config.toml
kernel_size = 3
lr_schedule = "cosine"
warmup_steps = 1540
Rows from block 7, named by matrix and row number. Each number is 128 + 32 x the weight over its row's rms, rounded and kept within 0 to 255. All counts start at 0. Numbers have three digits each. After the name is the row's rms in percent of the matrix's.
# fc2: squeeze-excite expand (model.blocks.7.se.fc2.weight, 288x36), inputs 0-35
fc2.0 094:126142181112128203085160064119162133148144130205093173128092126101132141104113120091141097119163106158148162
fc2.1 115:106145116136109097132109164110147116146132130141042084157100085167106161179163109183135167100090102104182109
fc2.2 121:121108141136108089114115156148135071128120215162189133155134141107130117177097136110151052159137168103104166
fc2.3 105:122157160137164168122140185128120159136131133184067133108171061137136170130120101191101095125081153161161141
fc2.4 092:102194179099112162139139145131156141111109161107152085170169171116074105183094157113119102131189134120080125
fc2.5 094:073154092144134196103134099167133158108134104132126124124081111104179173141113134187095093189149110102182116
fc2.6 104:126148146153100176167091197203163096173119092128122144097105092099169114125135102131122155130138151147074177
fc2.7 100:153140109171085078136132121170118134131154128067176119109117111156166187166163116127135170067107114091089175
fc2.8 069:085100168159169117078090152122108121157076132184115195102128105094089108161108148122085144095129095133173157
fc2.9 119:127158128145121139185141133085147111069058150153141127153037109127133159110175152099135083152160134090111123
fc2.10 092:115137187156179090172139131166146154080078133139144113133136121089125171167124172117063154127202147127109145
fc2.11 093:134105106140133105136168128156134128099140062078111049076098126099151159091165155146077160106106087123160094
fc2.12 072:151121152114089146132096154108108150108140099142188121120133095048082118067169115161178120086168151164142159
fc2.13 091:109185122161151156166133117166165156136082158076106089152090136188157134111087098100154120114112113079097075
fc2.14 097:112110167171125112139158080145149135127165100081107095091096133110141177145169182129044163083110139135159155
fc2.15 096:139067143101149157119139136086184145085030091136125124132139155154152152158091112131168171100120140158142088
fc2.16 082:127155169133150153128159147152143089103073181157139127146089161138167189166133167081151149127106178131099191
fc2.17 152:144159029096139116168145133140097130162161170121123100137161131148146141131177158143157100126147132134033124
fc2.18 084:138117157150158144158118106201084151139100185106095120133139126117184189104138123083128131154148119173086194
fc2.19 062:168171128129122179133089151177159190138165091153163158098129146086153174130143161133202172106145134127134107
fc2.20 176:114114090163075123115108112157128132121114163116129200243118108097083144149125133156118126130129114127088081
fc2.164 121:134123105059128125144147107123089175102153150151136148086142180127158144078159187075156152140127139098057157
fc2.165 057:172136194153169123083118159186221156165155153171103161130124145102152127135127150139076137118104127109135121
fc2.166 081:097139144137191143095100076145178124091096213197126162134081134138102145122111120155127104120173114108123152
fc2.167 109:096112115134122145069100123130154131176132139148188169148203133097154106115102137130156039138155151169101148
fc2.168 087:119128169157155156172058144106134113143120126162058147135123173056183148118138103096093151109133180123107146
fc2.169 082:108111110126118192136112119142165146145189081152067170137152119125150118137089097148218089137088132158150124
fc2.170 103:138109245129104110128120172172088114116120130089117118115127117115100130226154116105140136131101149115131149
fc2.171 106:111131111149156073162082053145133176144158203111116079185117158172152114124113114147159142142090116141129127
fc2.172 126:119132119066160135096159128172090126127127076104102101098081090148206159099152152137133191126130072129145143
fc2.173 070:149179131152194087162079146130128116143105129125122176112182154109153107166137138180124160160058152180124131
fc2.174 077:163072105126123118150120134162129109147108159137152084120152152070147117156217112158185165088080134136145169
fc2.175 143:108108109110131085102123150106172107096143166150132212159129111063184146088147079109111096137118189119143134
fc2.176 106:151166160188166120164130186114135167104145120138166112134080108110170131121099122075076157072180135143124166
fc2.177 093:088110102172130093185186140149111201101146088133136151108134079114184121103145137152079159160128081123126104
fc2.178 095:132138132167127149114132123105117139078097185184121164195121088093118157098186158097068139152166140084143126
fc2.179 075:164173128149142194136117110106098127170189128158069120176197130121136183161092134119135099127095131167130154
fc2.180 076:101142138148157077129069138150178156124118152133094181094170150157192115186176110167134105114166138148154106
fc2.181 116:141131081122128123156152171174118125117137140187106126114163114148129097105128141187147140158009130130110084
fc2.182 095:131092160132159115129153130113166131158173123126154087078144162074153083116120158149175181064098138108192112
fc2.183 076:167229126185103168155116173141136148142096155106125090145156127092106139073133147123117164140153114160088101
fc2.184 095:134150116133091154105086143134092124067138131173158114146186100145133141183175093196124171085158147084139115
fc2.270 165:175113133131137146171123126154163123107034106109147149156054135092137137114107123151210108148127123165142092
fc2.271 066:143143111141129168194122091095160164097116179171176120157134123124128194132153080106075156078159106118128156
fc2.272 097:167079157119106174163090142107158208140128115127107128114103180141105130157137160121200153080177155142125108
fc2.273 071:142157113109109192136174133206144177106086149162169162122099066143150157073131135141136085124140128140125167
fc2.274 151:057109131158140171147151122136101159052045117138123170120174111124145144129178172150097171128114134141134137
fc2.275 071:098123171136108148107093084086184132052111132127149158150188136138129111206125111111137101134130113079177143
fc2.276 070:086177173118130201116167166134169121123097152157038150156112111130106109131101085145150090129094128103148145
fc2.277 082:137134065145129089153137127105127164108138081139107089110117160134123097143095128140182174121165068102033136
fc2.278 118:116128201147099122135130096180104121109129101162138105120110081192172132201100097146120149071142166128156154
fc2.279 137:117166066109206116126168121115152128141129095177119124055109093139173126063141151089109123101158098135120116
fc2.280 105:116129131095146161127110140110111154175160121159096147130214105140112098056121083077169104088114132152176158
fc2.281 072:101073116129051117099188109159111121143151136088137140120083176146122182144089113173166139119120190145137107
fc2.282 083:121161088116096169131140180121123150123148153197131186075089145126082160077139131115121128066163135164137166
fc2.283 106:107143131165120204135104082141133087138124195188180088144152132156129108152091081108126160132153079119134097
fc2.284 096:097138168117149147139082159180175152154104167091189099131112143095116130145124063150142186092153173166119135
fc2.285 086:135158176130115137145109134129180061148146210201141140125139123152129083138066091098147119123159090152126140
fc2.286 135:134123182154121186120128175097119155068047119144128132093158138137168180123146175105065142131129136094142121
fc2.287 129:175141060139137132140114151118169092076118115150143141123122120029156169107166085173151146136128171133102143